Weights of a small model that predicts nearness at each pixel: decoder widths [32, 32, 64, 128], batches of 256.
Rows from block 3 of the encoder of a small model that predicts nearness at each pixel, named by matrix and row number. Rows with one number belong to one channel. Each number is 500 + 25 x the weight over its row's rms, rounded and kept within 0 to 999. All counts start at 0. Numbers have three digits each.
After each channel's rows are labels from the 100 images, of 14848, where the channel reaches its highest value: "colour at peak" is the nearest of a few named colours to the mean colour under the peak. Only what is clearly more common there than usual is listed. The data: rendered scenes of toy objects such as cars, trees, mugs and chairs. In brackets: how many of the 100, against the usual share in percent.
# convs0: first 3x3 conv (encoder.blocks.3.convs.0.weight, 112x112x3x3, each kernel summed), inputs 0-111
# convs1: second 3x3 conv (encoder.blocks.3.convs.1.weight, 112x112x3x3, transposed, each kernel summed), outputs 0-111

convs0.104:464492487456463489493521487503516489450498496488480493484507522508513483477477481528466494499548524485462495496568512518493517477466449467532527541516496493519497473486496508503534494514491552475474505455555513509529500472475493483482456506524532493477472461477503461502528490523494546527486539495511490472475505476513516512527482485444
convs1.104:523482526505513532520490490479484501481526488469475479478495541524496511482483482477463470479488515479464537505472500556513489495487513540434501510493509522461541504539452532462505526515440511481481508467510499465460479500511495545486512522506552500502542540506557483525504500505529475492482483501471512478556489502501490479505498522512
colour at peak: grey (50 vs 21.5)

convs0.57:512539473474497454505493550478514508524507481511484526508523510489460456523452488513503501462510470498516504507518510487515510545464483495482463499485518511434490541435499500476531448467538504518501513504516462507487520532502530489486507517482463517491473489489529451506514534492487531493481502505473444478507481471513526512506474558505
convs1.57:532486499531491511456525472525467465487496497480495483489481480505544543516485499447516509523462477476496480477478514501448506493531518467473492534441501513507494478464495507495470519525494500494493494507490508443515522522490464479507524547461484459518507507516487476451501494491538499509530461490579505476503498481519537484534510464499
colour at peak: brown (60 vs 24.2)

convs0.70:469455496500434495492467499461514497489424490522453494527520535488508536482450496495494501515534551498504523524536451436507491509478488474495511494488492490514455518502451500501512472496492502487531501487494472472491474467460473467501477496518480501509457462523519496489519513461473527515471507465518527512514506521489529505516478495495
convs1.70:503527492500483467516520520510491512541532518502500504451505493474481505520504521533427492521567504532482504498477500520484542530498478515494523452488500493473518483562495478476508520480502559475510500513540523529488473470508493501505552487526472513477482543479515502523532515503510502473517480487475500529479515478490485533475489542435
colour at peak: grey (47 vs 21.5)

convs0.33:518503537505474529462475507516494479494529501486509512523510533494510527492528473489472506484546458463508485515523489439519510471484479469471549481500509474500470489536495470513534461509505570481509493460504492485467462530453504475501461529511523473486458501489534553510522504472487519478467524471486523460490472514507511482507531514485
convs1.33:457513484492469505533472513484505497507523495523483505500532534489481486492504489504526467529480457560477444539505467515490488501496496485458509530514466480513519533507526553473533548492458512496495467467540504473454483525544480508513520498542491513522501567492518502497516547505497524481492521510498494488475448509488486507491478480541
colour at peak: grey (43 vs 21.5)

convs0.55:528510504533527524483465450474496509509463475506491507485520503502507492468519529507507469509477501446519474544516492515491485486478496471460511550514451469487496450476488504486471503485498477480495530490519505518476462512495499519455504544532526479475500499490497522460497476468448486516487527515500507439510497493463542530518444475451
convs1.55:510478482509450507492512556523498518523505467463503514519524516476523507468473531520507451525485491525498518489460540498520541508483476519454461539462496468433492479524512483490508498464493500486497463506485513521485537490533502505500484467477508540489516528483502540501477497505555503494506496529476502529515488544516541476499566503497
colour at peak: brown (62 vs 24.2)

convs0.45:545504519522500527502489484431497492493491487510493533502503490448500509492481499500512480527502485479515460539529497490499480488470474485495495518509464480510478435409511476513461496490515476508517486469482476483467471515483500504461474527496529533485472479493505542463477464466466510479455466508505495469451484538491507519483471490499
convs1.45:490531503506486506462509477519503478481484491475486477509526513505504500479478545495478486501482556464500495499496528533515504505512525521550472492469498492480539462555536550496518521473504473513538495501476497495497517484527494509530515486480497495554536485473493568513518521506559488486512514497456496509532470526475487477521551518433
colour at peak: brown (55 vs 24.2)

convs0.22:496451536462483485467526447509507524529503537497511512497511512503528489464500485538461495507483510480478451485509509554504493490495510474478474458495486498428492489458487510481506511481503445463507480464498500534547502484516491526487464516527506548508471459459508507520518459491500551522504495500499509466540510490469485471518497477489
convs1.22:464476502463502485482477510450492463498484481520498502467515477520473492489494503521485526487473420504459459490468497492511521491482538504491499477520453492468490390494466505432494522508517476519468479527522508475471501488492475508506533473517504508491506467494481489537484494496502494501485464506497475516496500510486506453483485476475
colour at peak: grey (72 vs 21.5)

convs0.2:478497472471511470516462513448506462457481480521481525527524486518505521492469526512478459480504479485488537492495501472497497521512506487493456516481480495530521562492480475502458492470516494454485515506488464485487473511513506494506493465528479429473502468510456498514525462456466489490487505450474533492473472486501476452475459494510
convs1.2:465521495490527541493531510505517471507438515494470492535504508522481525486518507496485518510483488576538516468520499464534525500542470492517537510508504497520457470485502537453497531556511513498512499501519502507477534516496488484454513453508494509485462494505513482524454437485547490510507466514545499516480521484519495503519498484534
colour at peak: white (28 vs 9.6)

convs0.44:473444482477509504499485523535504517507504461505475529443496464484533535490461506515489498469515517505459487480504474520500526495479517506544518496485500497524486511491490472475498523522459507485524499495483530455502527454518509466486488506482520429484542452475489496510510463476468529500452494462512459524530497490451478505469461493478
convs1.44:524514477484514491489552512473480483524531507488525498472509480503541483460513509523477495481538522471528547517509504475512501449456474500496546517507512491528518546521512477485466490484482477554488497482553536456507510517490463506490502456505487550481497505492523515501491514505521480484533532493524505519492492518468519524569515465553
colour at peak: grey (56 vs 21.5)

convs0.87:454491505490498519519472512487490503490485530510481532466464469522483467520502521486473483520497505452506513462519544477504521524473496471499492512506521482494474505451536525514538463505497477490519472486506483502449530488525489474523516463512483469472485520481540486435518530546507520455475473503481496545462530497532489516514433498512
convs1.87:463505477500489512490498469492495523522526478493512522464478471506464486477507456508445484473509475553461504549506433480509503483478564515535459481502489520509516499495461521507439494477478490488507480509507508505513488470511511477495543471511453511516516499541480526525500467471502468492457466521511503463515485505475480468478461499489
colour at peak: grey (49 vs 21.5)

convs0.89:494533478445504512503567495499477498512485509491517478493483516535498513503538460500488501450506521493500531510481507477495490494530535539504488514446489533512517515486515504508434483523516454464498506509451482501510528478483491526499502520473456542492503529492481459497477496535505517521506462472541506486561500455545467508469516511515
convs1.89:478492548463496474473497486498520534503487533485547460481495472482461486444479497470492517476497461504473453511457453498481509494520528533462533487505496541488475481517472482491466496465515498519501484460495527492525493485439502529509471527498495471516502501470485493501506526477453476482469486538525513470506482480536515467491464479466
colour at peak: grey (43 vs 21.5)